python train.py --image_size=32 --conditioning="class" --moe_every=2 --layers=8 --positions="rope" --nesterov=true --epochs=2.0
Rows from block 5 of a small class-conditioned image diffusion model, named by matrix and row number. Rows with one number within an expert belong to one neuron, the router's apart. Each number is 50 + 10 x the weight over its row's rms, rounded and kept within 0 to 99. All counts start at 0.
Before each expert's rows are labels from the 100 images, of 14976 (inputs lightly noised), where the router gives the expert most weight on average: "patch colour" is the nearest of a few named colours to the mean colour under the peak. Only what is clearly more common there than usual is listed. The data: rendered made-up planets.
# router: router (model.blocks.5.mlp.router.weight, 32x256, trained with AdamW), inputs 192-255
# up: expert up (model.blocks.5.mlp.up, 32x64x256), inputs 192-255
# down: expert down (model.blocks.5.mlp.down, 32x256x64, transposed), outputs 192-255

# expert 14
patch colour: brown
router.14:39 46 64 65 61 47 48 42 37 51 59 47 53 36 66 54 58 40 53 49 69 42 46 73 61 47 55 59 44 45 45 40 47 60 52 43 40 59 31 48 57 43 52 49 59 56 32 49 73 45 58 35 43 43 45 33 41 41 68 56 52 59 66 55
up.0:47 49 53 56 48 41 49 47 54 42 62 60 51 57 82 44 49 57 53 52 49 49 51 49 59 52 57 58 56 44 49 54 42 57 54 38 44 69 50 56 42 60 55 49 40 61 41 58 47 25 46 50 45 49 45 44 46 64 52 49 46 62 45 42
down.0:40 51 37 40 57 44 47 54 57 43 44 55 40 60 40 40 65 40 43 43 56 50 53 50 57 51 60 53 56 68 62 57 46 63 48 64 66 60 50 56 69 49 50 46 32 50 74 57 45 42 53 87 51 68 37 56 44 44 57 42 51 47 62 40
up.1:48 50 52 50 52 67 49 66 48 51 55 35 53 50 64 53 54 58 50 50 57 62 51 59 61 45 49 40 51 61 54 51 49 57 53 51 41 43 48 43 64 69 58 58 48 45 66 39 51 48 47 63 30 56 67 37 41 49 57 56 59 45 47 40
down.1:35 55 48 72 25 39 44 53 30 58 49 64 50 41 60 45 69 53 49 32 64 60 37 43 52 52 48 58 48 21 54 43 54 48 54 49 54 63 82 52 42 52 42 64 56 65 44 53 58 54 52 31 62 52 90 47 46 37 50 59 35 58 49 50
up.2:33 50 48 55 44 38 44 47 62 49 35 52 49 64 67 47 59 50 54 60 46 58 63 53 57 44 61 51 52 41 48 50 48 52 59 40 50 38 43 53 45 46 54 57 24 49 52 50 49 33 30 42 40 53 50 46 37 56 65 45 50 67 42 43
down.2:72 47 55 61 47 50 52 45 65 53 42 49 49 50 35 48 45 54 51 67 67 47 44 45 41 57 57 49 47 38 32 49 58 54 52 62 43 50 54 45 38 66 57 35 57 54 55 45 41 72 56 51 71 49 43 56 51 53 54 47 72 45 73 45
up.3:39 47 56 49 26 40 45 63 42 51 43 51 48 51 55 45 55 60 46 35 35 41 43 43 66 52 56 50 46 77 57 52 63 37 49 46 40 47 60 49 53 45 74 54 37 49 52 52 55 42 48 41 63 37 47 51 60 53 57 38 59 52 55 59
down.3:77 60 61 39 59 36 55 62 49 42 42 46 54 49 48 49 57 45 49 18 49 41 51 55 59 61 49 60 62 25 68 58 44 63 34 53 55 62 38 52 64 49 36 47 67 55 39 60 68 45 40 41 72 55 56 50 57 49 63 57 42 45 61 48
up.4:28 45 44 54 57 59 45 46 38 50 55 50 50 80 38 39 52 35 45 52 69 66 46 55 40 41 48 49 61 50 64 40 63 44 55 48 41 50 46 41 68 59 37 36 31 47 57 38 48 65 56 58 56 43 58 45 53 54 45 54 31 59 49 50
down.4:49 59 61 47 67 43 45 52 55 55 46 42 65 62 53 49 45 59 45 43 46 52 62 55 50 53 31 44 51 43 57 45 46 66 62 39 40 45 54 50 52 42 58 36 62 24 71 59 48 40 52 52 47 52 45 41 44 54 39 33 40 57 37 45
up.5:48 49 44 55 35 69 47 51 52 51 59 55 28 39 39 54 55 42 44 37 54 53 47 70 35 40 44 35 41 52 52 45 46 42 47 43 49 65 41 62 37 60 43 55 61 53 37 55 38 45 67 37 56 57 44 49 43 49 63 67 63 43 60 34
down.5:56 46 60 62 41 68 49 37 59 54 58 56 50 45 44 54 52 42 57 43 62 65 43 40 69 56 49 38 53 57 38 42 71 53 49 32 33 47 54 48 41 53 63 59 36 40 82 47 50 37 58 60 47 73 50 56 42 52 43 43 21 46 18 56
up.6:37 41 44 45 53 62 62 58 42 39 73 54 45 38 47 51 52 66 63 31 51 46 47 52 41 45 46 42 39 39 55 52 47 46 58 62 54 52 56 50 36 42 49 53 51 58 34 50 59 58 38 49 29 71 44 52 59 44 55 50 31 44 46 44
down.6:55 45 45 59 65 59 50 47 57 38 51 52 41 69 49 45 48 43 30 38 45 56 39 45 53 51 47 66 44 62 50 54 47 58 52 59 56 52 41 57 27 46 40 33 53 61 76 64 56 45 28 67 33 64 43 57 47 56 49 47 55 50 38 47
up.7:46 55 55 60 73 59 53 43 42 59 51 56 46 45 28 54 38 57 46 59 42 40 55 42 57 64 54 61 53 69 40 56 52 65 45 51 64 58 56 56 42 50 48 69 52 51 51 64 36 63 36 60 51 48 60 43 49 46 64 51 58 53 70 68
down.7:32 58 56 56 47 62 49 35 51 56 47 46 62 64 75 50 37 48 64 60 51 65 40 55 56 49 40 39 50 55 37 50 47 48 59 57 41 38 37 54 42 54 51 39 50 63 76 46 43 52 54 40 44 27 51 49 46 50 41 62 52 52 60 58
up.8:23 55 53 47 62 36 51 67 51 41 41 44 50 64 60 60 54 61 56 36 62 54 38 60 33 55 50 52 52 55 53 58 54 48 64 50 46 38 56 59 57 50 49 28 58 47 66 49 63 39 37 57 55 41 44 50 46 41 56 46 52 34 41 47
down.8:68 52 52 49 46 41 47 62 48 44 54 56 39 61 46 48 69 43 50 56 49 46 27 46 36 54 54 67 54 27 46 48 42 33 42 55 64 46 41 55 66 45 37 54 67 75 52 48 46 45 38 65 55 62 37 52 52 39 52 39 30 47 57 41
up.9:64 47 45 45 47 44 46 56 50 50 47 58 48 65 53 68 44 58 51 57 49 43 58 56 40 47 55 57 39 44 53 51 52 64 46 59 60 52 67 46 19 42 50 63 44 58 28 60 54 57 54 45 40 71 42 55 49 60 49 69 67 48 54 49
down.9:46 47 42 70 66 45 42 59 45 47 53 51 46 58 53 51 73 49 52 51 43 48 49 53 37 55 53 56 52 43 64 39 49 54 58 45 41 63 50 47 43 53 48 53 44 33 45 48 74 38 53 60 46 60 48 59 42 46 55 52 36 56 28 47
up.10:18 44 43 54 30 79 48 43 45 50 43 48 55 54 58 56 39 37 44 64 60 55 49 57 38 54 51 45 60 34 35 48 48 46 51 41 51 51 54 44 76 59 35 65 43 55 30 41 39 51 61 34 70 62 36 50 57 58 35 54 51 48 72 53
down.10:55 45 50 48 38 65 49 53 50 60 38 45 57 62 47 50 50 43 58 52 30 41 39 47 60 53 40 54 49 61 30 46 50 44 53 46 44 57 59 48 41 53 49 46 40 50 47 40 42 59 48 50 66 43 58 45 56 55 50 58 71 50 28 47
up.11:87 50 47 52 50 62 51 46 42 59 55 54 51 43 52 37 42 56 51 59 53 48 49 52 33 52 52 61 45 79 65 51 56 52 47 56 58 56 57 38 75 55 50 42 78 49 47 44 41 77 56 48 38 71 55 46 46 62 44 52 24 53 65 52
down.11:31 51 48 46 25 52 56 49 53 61 46 50 59 41 66 43 53 52 47 41 39 55 56 51 65 45 52 54 54 50 56 48 51 38 56 52 46 48 49 55 59 57 54 66 40 45 50 53 50 70 71 62 59 67 68 45 41 48 69 55 57 55 31 55

# expert 28
patch colour: grey; brown
router.28:48 51 42 50 61 54 48 37 59 54 65 52 37 50 34 51 70 33 43 39 33 40 58 40 56 59 45 33 47 40 51 49 59 59 41 34 59 39 33 54 50 56 41 58 46 43 51 66 59 46 59 62 59 63 66 46 46 47 48 40 46 53 56 45
up.0:38 56 37 50 62 56 41 47 62 46 57 57 41 35 52 48 63 40 60 57 51 59 45 46 27 35 53 60 40 83 46 47 53 38 52 55 47 55 64 40 50 56 61 38 50 50 39 56 52 49 53 54 50 58 44 58 58 52 61 40 43 37 33 48
down.0:61 41 56 49 27 61 62 51 38 56 56 50 58 56 44 49 49 64 52 44 41 60 43 59 50 49 46 58 47 29 51 54 38 46 52 50 50 59 50 45 33 51 53 57 60 55 49 43 44 49 44 71 43 60 57 49 59 50 55 55 56 52 55 49
up.1:36 51 37 51 47 62 41 58 63 47 63 59 36 41 46 47 50 55 53 66 44 45 31 50 32 48 60 53 49 42 67 50 63 64 61 49 54 52 68 54 28 60 44 49 46 61 54 59 47 35 50 51 38 58 57 57 43 56 51 58 44 43 51 43
down.1:75 45 41 44 47 65 57 54 26 49 52 45 55 58 52 49 47 45 46 71 37 46 77 54 43 40 36 45 49 59 62 54 45 24 49 50 48 51 50 45 58 42 60 66 60 49 34 45 47 42 42 53 62 62 62 49 46 54 48 57 82 48 73 38
up.2:48 57 40 49 51 42 57 43 51 56 40 61 51 40 38 55 46 48 51 66 34 51 50 46 30 40 54 54 51 33 58 51 38 48 35 56 58 67 53 58 66 46 60 58 44 42 55 64 63 66 38 28 38 58 26 56 50 59 42 50 37 50 26 50
down.2:49 47 44 49 72 44 48 54 57 58 47 47 57 50 46 51 35 45 41 76 41 57 47 47 52 43 63 62 45 53 53 61 60 46 46 38 48 50 68 41 42 59 59 53 29 49 39 54 64 57 44 46 51 44 25 50 51 52 44 48 66 47 79 44
up.3:68 52 56 49 65 43 50 57 39 59 57 51 36 43 45 50 44 51 55 36 49 54 46 59 39 40 50 51 40 52 46 59 57 55 52 56 54 53 64 58 13 56 68 25 35 47 55 65 48 40 74 40 59 69 43 46 49 51 55 56 66 46 74 50
down.3:31 58 45 39 43 46 56 42 78 53 28 43 62 38 41 41 55 56 53 31 58 54 41 61 55 57 48 46 55 65 20 46 49 41 48 47 66 36 48 53 79 60 48 50 54 39 64 44 63 33 72 52 47 70 65 41 56 55 49 56 31 52 29 50
up.4:49 46 48 42 64 28 60 38 44 46 58 53 49 42 69 33 44 60 54 40 45 48 46 59 42 47 52 45 45 32 49 47 48 59 41 45 39 46 65 47 61 46 50 44 34 45 63 49 48 37 50 41 43 44 30 55 50 58 51 57 25 52 68 49
down.4:74 59 46 60 47 21 45 52 54 39 48 41 47 39 59 49 50 56 43 41 40 41 57 54 29 50 64 52 49 82 57 50 48 36 42 48 45 54 58 58 58 50 37 38 36 51 24 58 58 36 44 59 56 49 43 57 47 61 52 57 43 52 49 40
up.5:50 49 54 56 61 37 48 52 55 66 34 55 63 33 35 73 48 43 51 57 48 54 66 46 26 56 58 65 62 61 61 52 57 45 40 50 48 37 58 54 50 47 49 42 76 56 57 68 47 68 45 62 45 47 43 50 40 55 56 51 33 60 37 50
down.5:39 51 51 45 59 29 53 39 51 53 62 43 51 49 42 40 43 57 66 59 37 66 55 62 48 49 49 61 55 31 48 40 47 54 36 43 61 47 90 48 55 35 30 46 25 55 50 46 42 47 57 56 47 52 53 52 40 49 46 59 51 55 69 42
up.6:41 45 55 45 78 41 56 51 50 44 37 48 52 56 45 64 54 56 49 67 57 60 59 47 42 63 49 43 56 82 66 48 52 50 47 53 45 51 53 57 69 49 49 82 26 49 40 58 48 64 45 48 08 45 45 47 55 54 53 51 20 50 35 50
down.6:72 61 39 45 20 37 51 51 54 53 50 47 47 48 49 52 21 48 48 49 41 35 39 48 60 53 54 49 50 63 55 51 49 39 50 52 47 55 56 52 57 48 70 47 53 57 55 39 33 46 49 51 40 65 47 46 50 55 52 51 53 51 40 46
up.7:13 53 51 67 44 47 44 58 43 54 63 59 38 47 45 54 42 47 39 56 49 53 56 35 44 50 63 57 49 23 28 58 47 59 67 59 59 64 60 52 41 45 52 63 71 46 43 57 41 54 57 50 49 62 60 57 49 41 27 60 29 47 61 57
down.7:65 56 42 63 48 49 44 52 45 50 32 48 65 46 64 53 48 55 58 53 44 52 39 51 48 56 32 38 39 68 40 50 48 37 53 66 38 48 63 51 46 47 56 43 58 60 57 56 57 65 53 66 71 49 68 50 45 47 43 41 46 45 37 42
up.8:74 50 37 55 62 46 49 50 45 45 52 43 36 49 60 67 42 56 45 68 50 50 50 60 34 52 49 60 43 61 42 54 53 48 42 46 51 63 57 39 39 52 41 59 62 59 27 38 56 43 52 35 40 66 36 49 39 49 52 38 38 52 32 41
down.8:24 49 39 44 30 47 42 55 58 52 60 46 62 62 32 55 62 39 45 57 49 70 45 36 52 55 55 60 49 59 64 53 59 54 53 47 42 40 53 44 45 55 48 61 58 50 36 43 58 53 65 37 60 40 51 53 46 45 43 65 52 56 35 50
up.9:48 49 41 44 41 40 48 35 41 37 56 53 47 42 71 55 43 45 61 54 58 54 43 53 54 49 50 66 47 58 41 53 50 43 45 49 40 48 56 47 80 43 46 46 51 45 55 40 48 44 53 42 61 36 35 52 51 56 35 44 43 52 53 65
down.9:54 49 51 45 45 20 48 36 49 42 52 62 29 56 55 51 69 45 49 46 50 65 53 45 46 57 42 60 42 44 57 38 51 59 60 67 58 54 36 46 40 50 51 50 61 46 77 60 42 41 60 65 32 42 40 48 47 52 69 53 44 54 38 45
up.10:51 40 42 39 59 43 45 60 31 69 42 62 45 72 59 49 67 45 58 41 47 54 51 54 48 25 43 53 47 54 51 56 54 49 59 44 30 41 48 63 47 55 45 60 38 52 53 44 53 60 47 49 53 60 32 57 48 56 58 49 51 48 58 46
down.10:69 47 56 36 36 44 43 57 51 53 44 29 63 70 64 66 51 56 35 47 44 53 67 55 46 46 62 52 51 53 45 42 35 48 46 58 47 48 51 53 49 61 72 60 43 54 27 46 32 52 49 48 74 49 55 57 49 45 46 77 66 40 32 44
up.11:55 54 54 61 36 71 60 52 35 59 55 44 51 57 58 52 35 48 48 49 68 49 49 52 35 59 49 49 49 63 44 47 49 31 45 45 53 55 59 44 22 58 43 72 73 43 31 53 42 58 85 49 54 38 57 48 50 38 49 52 65 41 49 51
down.11:56 50 38 54 46 69 58 44 70 60 37 60 55 48 30 47 56 47 57 52 61 54 48 54 42 53 59 51 57 58 38 45 56 54 38 40 55 61 39 54 83 47 68 50 69 54 64 44 41 56 69 54 46 58 76 54 51 47 35 49 41 45 41 64

# expert 5
patch colour: brown
router.5:52 42 43 48 41 45 57 52 49 52 42 47 54 53 66 28 21 51 58 57 64 47 36 46 50 53 50 58 47 52 54 55 54 60 55 68 62 45 54 47 65 52 25 53 49 55 44 48 40 40 35 42 26 53 52 55 55 50 53 44 33 46 43 50
up.2:59 49 49 41 47 45 48 49 54 40 56 49 40 46 49 76 74 57 52 36 49 50 49 56 57 54 48 53 45 25 63 53 47 42 48 44 45 53 43 45 70 51 59 41 37 54 39 51 55 68 38 38 41 66 57 54 48 47 57 51 30 53 22 46
down.2:87 45 59 49 51 40 50 55 51 66 51 41 45 61 53 62 55 53 46 46 59 45 51 51 54 52 51 47 45 60 55 50 44 50 53 36 59 53 55 58 17 55 49 52 48 44 67 56 46 51 56 69 71 45 44 53 41 46 48 42 39 57 59 46
up.3:83 48 53 51 16 58 46 58 43 40 49 48 55 41 52 53 52 49 47 58 60 52 52 51 48 50 54 50 54 25 49 44 50 53 51 52 55 58 53 44 36 49 53 56 49 57 41 48 41 42 55 68 49 45 48 53 61 55 43 59 44 43 51 43
down.3:07 47 49 51 28 46 48 47 48 55 54 55 50 49 53 59 46 32 48 35 47 48 48 52 64 40 51 60 55 62 47 49 48 47 57 38 51 52 49 52 48 46 49 49 47 44 47 49 42 61 42 45 54 54 44 44 52 45 53 49 65 46 60 41
up.4:25 48 58 51 53 58 49 49 34 54 46 52 56 48 73 56 52 57 45 44 54 51 58 47 55 47 46 46 49 39 57 55 42 47 58 48 50 52 45 56 70 46 52 65 34 54 39 42 54 48 40 57 41 44 49 49 41 49 48 41 36 56 62 45
down.4:66 48 50 47 46 60 56 56 50 53 50 47 60 49 39 55 24 43 47 46 52 45 57 57 54 56 64 50 53 49 48 52 46 67 46 37 46 49 46 50 25 53 54 42 34 43 60 46 30 62 42 32 78 50 52 64 40 54 59 57 45 46 74 47
up.5:37 46 57 53 72 45 45 47 56 47 45 50 50 55 48 60 44 40 55 53 50 42 51 48 52 46 47 49 52 67 50 44 50 46 40 69 48 48 43 54 32 46 61 59 44 48 27 56 61 67 64 54 57 40 62 48 47 47 56 52 58 50 62 51
down.5:34 48 45 48 53 51 56 55 40 47 49 49 50 36 46 49 42 58 48 47 53 54 45 51 67 56 55 56 53 91 43 58 51 41 51 55 54 52 62 42 45 47 59 78 61 62 30 44 60 27 51 61 14 53 58 56 42 48 51 58 59 43 36 59
up.6:69 46 47 57 99 47 54 54 48 46 46 54 54 58 59 56 55 56 49 55 49 51 46 45 39 52 49 55 45 56 37 52 50 45 59 49 53 38 53 50 44 42 58 37 58 47 47 43 62 72 45 45 41 49 45 48 50 44 54 41 58 48 57 54
down.6:37 50 47 42 30 84 50 54 48 60 46 50 51 57 40 57 48 34 49 57 38 37 48 49 56 54 53 62 57 51 42 55 41 44 48 40 49 47 53 52 38 45 45 55 65 50 80 42 50 37 58 57 64 51 54 42 48 52 47 58 63 57 59 32
up.7:62 52 41 60 87 52 43 52 40 51 58 57 46 39 39 79 34 49 38 52 55 51 43 35 57 61 55 53 52 14 54 46 56 62 58 50 44 51 49 55 73 46 57 33 47 44 48 50 53 47 56 42 39 57 55 47 51 43 43 40 40 51 45 59
down.7:47 46 51 41 71 47 51 52 49 51 47 55 57 48 49 56 53 61 32 52 50 42 61 34 57 56 59 67 41 30 44 52 49 57 48 47 48 49 49 41 72 52 37 55 43 50 61 56 52 55 56 44 48 65 51 48 50 55 60 58 47 51 20 52
up.8:41 52 53 53 73 64 52 58 59 58 55 56 55 38 36 48 37 59 46 50 34 54 57 45 51 49 45 42 52 05 51 45 53 53 49 31 50 49 52 54 31 59 46 54 58 48 49 45 55 60 50 66 44 43 57 47 40 49 36 65 83 47 74 48
down.8:58 57 54 41 58 31 52 55 48 49 52 51 74 68 44 54 53 50 55 42 56 37 43 44 48 36 48 51 44 49 44 48 48 57 52 35 52 62 50 56 39 62 42 51 30 52 13 47 57 54 54 48 64 55 65 52 45 46 30 49 32 44 54 54
up.9:62 57 47 50 41 31 59 49 59 51 60 44 55 55 42 35 55 51 46 38 48 54 53 57 41 52 55 66 54 78 43 40 48 59 52 40 44 59 56 58 40 46 44 37 60 48 39 42 56 94 47 63 53 46 48 41 42 55 46 69 39 43 31 46
down.9:30 48 59 42 69 50 53 54 34 52 37 51 48 46 50 55 50 55 51 49 43 47 63 41 75 52 50 50 39 52 60 50 53 61 54 34 46 47 61 45 26 48 48 59 33 51 60 53 42 38 34 43 54 33 55 56 40 45 43 51 32 57 45 46
up.10:21 50 56 44 47 65 42 52 46 50 61 41 43 36 45 54 59 55 51 52 45 40 39 46 54 52 59 56 51 40 47 49 57 59 49 57 60 51 60 50 46 50 52 33 56 45 63 43 57 62 49 51 39 41 43 48 46 55 64 56 41 52 42 54
down.10:67 51 46 41 60 77 51 59 33 35 51 39 60 56 47 51 45 56 42 44 48 49 43 44 64 55 51 59 53 65 37 49 46 52 48 44 63 54 51 45 45 46 51 51 50 39 57 49 53 38 56 48 51 54 53 54 55 58 49 52 53 50 83 52
up.11:87 49 55 50 63 51 58 59 41 39 48 47 48 54 36 39 30 65 59 39 38 47 52 48 56 38 43 46 48 45 59 50 45 61 44 55 53 45 52 59 46 57 51 41 44 46 26 55 59 27 63 41 35 41 50 63 46 51 46 63 68 51 65 53
down.11:51 39 38 49 34 44 44 59 66 42 52 55 35 37 47 45 59 56 51 54 63 43 51 54 50 58 34 45 52 45 47 40 55 43 36 31 38 53 63 53 55 44 66 45 49 38 35 51 53 43 65 51 47 42 70 53 48 52 53 31 51 54 16 41
up.12:66 51 54 51 59 59 50 50 49 48 55 55 49 44 40 45 47 43 49 49 55 54 48 60 60 51 52 43 48 56 49 57 47 52 60 64 58 60 53 49 58 46 49 63 46 52 28 58 65 40 60 39 63 60 56 48 56 55 47 50 49 45 43 48
down.12:28 44 47 48 54 79 53 54 37 42 57 45 49 62 62 39 55 52 52 48 53 43 55 50 64 52 49 45 48 60 42 51 47 50 46 47 46 44 45 47 82 53 40 41 77 49 75 58 42 59 38 56 42 49 58 58 46 46 49 47 63 53 43 40
up.13:48 44 48 54 43 42 49 49 44 58 53 43 49 41 59 52 31 42 53 46 65 54 53 54 47 44 46 50 50 61 80 45 41 53 42 54 45 56 49 50 38 59 59 57 35 47 54 41 44 64 41 42 17 41 46 50 55 46 48 50 40 43 61 46
down.13:65 58 63 53 40 46 52 50 63 50 53 46 48 49 51 50 46 57 49 48 63 59 56 56 42 34 48 50 50 20 59 65 53 58 57 52 52 52 56 51 50 48 52 59 67 45 41 47 60 69 67 72 56 57 76 45 48 41 57 41 74 45 34 52

# expert 20
patch colour: brown
router.20:32 36 66 40 49 48 44 36 29 51 37 50 58 46 44 49 48 47 34 45 58 66 67 47 48 48 59 54 40 60 49 54 50 49 41 52 34 42 52 51 39 44 51 27 48 33 60 60 47 51 65 62 67 64 55 43 54 49 55 44 41 43 24 62
up.0:43 58 53 41 51 45 38 48 55 63 43 38 51 55 46 54 52 28 41 64 57 64 46 30 47 43 49 54 49 48 41 55 53 44 51 74 49 48 47 42 56 52 45 61 41 45 47 49 46 51 60 76 60 59 47 31 60 56 64 43 64 31 37 42
down.0:41 48 50 44 47 41 49 37 44 66 47 52 50 48 58 50 43 34 59 70 58 60 69 56 57 49 62 40 54 67 41 59 50 52 39 68 33 48 56 49 56 51 42 38 45 55 54 50 51 45 55 40 51 63 41 39 49 51 50 55 39 46 53 50
up.1:49 61 48 63 66 54 49 38 56 56 43 37 60 55 46 54 63 60 48 55 53 41 57 34 62 62 62 72 50 52 54 39 50 63 36 31 45 36 47 49 44 57 42 49 41 42 47 70 50 46 43 36 50 53 62 32 51 37 47 55 56 63 48 59
down.1:48 51 62 56 43 57 47 32 44 53 53 53 38 46 59 52 54 59 60 54 35 46 51 59 36 48 37 37 47 47 55 73 53 36 38 36 54 56 58 45 64 50 39 61 58 44 45 34 60 53 36 66 55 44 68 51 53 41 47 45 43 56 57 50
up.2:63 53 39 53 50 51 43 46 46 50 61 47 45 53 50 57 36 68 54 45 38 40 60 51 56 55 54 51 55 52 50 56 53 42 62 38 55 43 51 59 34 64 49 72 48 37 41 54 55 52 40 60 25 58 57 48 48 42 49 58 35 54 54 64
down.2:72 52 73 53 66 46 45 49 43 60 51 68 42 58 72 55 55 37 53 50 43 40 47 61 62 49 44 55 40 30 48 49 46 68 70 40 58 54 51 57 48 55 46 27 56 35 44 41 56 53 33 49 47 67 46 51 60 42 45 49 52 56 20 61
up.3:48 59 54 61 48 59 65 53 60 57 67 47 57 57 43 50 50 51 33 50 47 63 43 65 69 50 60 63 55 46 44 49 56 39 55 21 58 39 38 41 57 48 36 48 47 46 47 47 50 56 47 49 42 65 49 63 58 41 34 59 47 51 60 51
down.3:52 46 64 63 47 61 43 53 51 55 37 60 31 63 57 51 51 51 74 62 55 61 52 39 56 51 34 44 49 55 45 63 43 79 56 35 27 56 56 48 59 47 63 52 53 44 56 51 62 60 54 36 47 55 42 54 52 49 31 43 43 57 41 51
up.4:55 48 69 47 72 54 34 63 47 51 43 42 43 57 78 55 44 31 34 47 36 72 43 55 35 57 49 62 52 50 39 63 46 41 49 65 57 50 54 45 33 66 53 41 32 54 49 55 49 63 56 59 62 66 60 42 54 54 45 48 35 74 50 39
down.4:49 41 47 45 39 46 52 45 37 45 44 39 62 41 39 51 61 51 54 57 54 76 52 48 54 43 42 59 43 55 55 43 50 60 43 45 43 54 40 40 68 43 53 40 38 40 45 57 44 66 56 39 42 80 58 45 52 37 45 36 56 54 47 50
up.5:36 52 57 43 67 64 56 42 32 50 41 43 48 47 42 47 34 41 44 60 44 63 43 41 43 53 60 44 54 56 49 48 43 43 52 71 48 45 49 64 65 56 60 51 25 49 41 40 42 34 48 33 36 28 35 52 52 40 52 45 67 57 70 45
down.5:68 44 55 63 41 46 39 50 51 37 52 57 52 55 61 43 34 64 44 47 36 59 45 41 46 51 47 55 50 20 69 68 41 43 44 43 48 52 44 46 55 49 50 46 41 54 39 63 47 45 53 56 51 57 35 56 56 50 56 55 44 50 74 56
up.6:50 36 47 63 38 52 52 57 64 38 47 50 62 50 59 41 41 67 63 33 58 55 66 61 67 54 37 55 40 61 63 61 39 80 40 60 45 44 51 38 56 40 32 54 39 45 41 40 35 43 53 53 50 43 44 43 56 48 43 55 50 48 48 57
down.6:40 53 45 66 62 52 53 56 44 42 57 55 40 56 47 43 45 55 34 34 52 54 42 37 52 49 59 44 51 61 59 29 61 34 41 64 56 64 51 45 59 54 53 55 11 53 47 55 39 61 43 41 37 42 35 43 51 48 45 52 59 47 55 52
up.7:48 50 60 56 61 58 52 47 55 59 48 44 39 56 30 56 47 63 40 58 40 43 41 54 61 59 54 54 59 51 42 53 57 32 54 59 66 57 42 54 56 65 35 39 48 60 48 40 45 38 49 51 43 67 33 35 58 61 66 38 47 65 59 65
down.7:61 50 47 57 39 59 49 46 54 64 61 56 56 46 64 56 51 59 50 46 36 42 53 43 57 44 43 48 34 45 43 41 47 62 52 78 38 36 51 58 58 38 49 65 45 38 59 45 55 48 57 48 67 58 39 46 57 57 63 63 41 58 56 49
up.8:58 52 51 72 52 38 55 51 44 57 60 57 48 55 52 67 40 56 52 49 30 38 42 44 50 46 58 33 51 58 43 47 38 52 65 35 61 59 37 59 35 52 50 54 30 54 64 58 37 31 57 56 56 55 68 50 58 58 48 56 63 65 47 44
down.8:60 58 56 73 48 41 40 56 56 58 60 44 56 59 32 58 44 56 39 64 42 46 52 50 66 54 42 65 48 48 37 60 70 45 52 47 35 33 64 54 38 53 55 42 60 64 22 46 57 54 50 41 40 52 71 48 52 48 47 53 25 59 53 41
up.9:56 42 65 40 48 76 53 54 50 36 35 63 53 55 49 43 50 58 38 18 49 49 48 59 65 49 49 52 40 44 52 34 62 38 35 49 33 58 50 47 30 55 56 44 34 35 68 40 41 53 41 57 35 37 60 37 78 47 47 49 57 57 66 58
down.9:43 48 32 57 44 69 51 55 54 56 44 61 58 41 66 49 35 57 50 52 61 59 26 52 44 45 45 37 51 51 41 33 58 38 65 52 40 53 56 51 48 44 57 40 32 42 62 54 61 68 48 51 43 41 45 58 41 55 59 50 49 53 30 50
up.10:63 59 42 47 60 45 54 44 65 45 54 55 51 56 48 49 58 50 63 25 61 64 58 53 62 42 53 44 45 44 51 52 57 29 43 72 39 33 45 53 53 53 44 41 35 41 33 51 37 54 41 59 59 44 57 56 57 51 51 46 38 37 79 55
down.10:51 49 37 59 39 39 50 67 39 60 56 41 40 42 45 49 50 37 62 59 39 36 50 63 41 52 37 62 52 50 38 48 51 43 49 61 39 34 56 47 38 52 61 61 29 66 54 52 37 79 44 36 15 45 49 56 53 42 48 38 50 55 51 49
up.11:37 40 57 52 59 53 52 54 47 51 58 55 36 42 32 63 38 46 42 46 48 46 61 49 62 50 55 47 47 83 49 41 51 57 49 47 55 45 25 64 61 32 34 52 43 46 37 54 42 38 40 37 30 54 56 57 48 51 41 61 48 61 63 51
down.11:63 37 43 52 44 71 59 42 42 47 52 53 41 39 52 42 58 52 50 44 46 69 37 47 65 57 55 64 57 22 53 36 61 50 41 40 43 47 49 53 31 46 63 52 66 48 67 53 49 21 49 64 53 43 60 52 53 46 52 42 44 56 46 39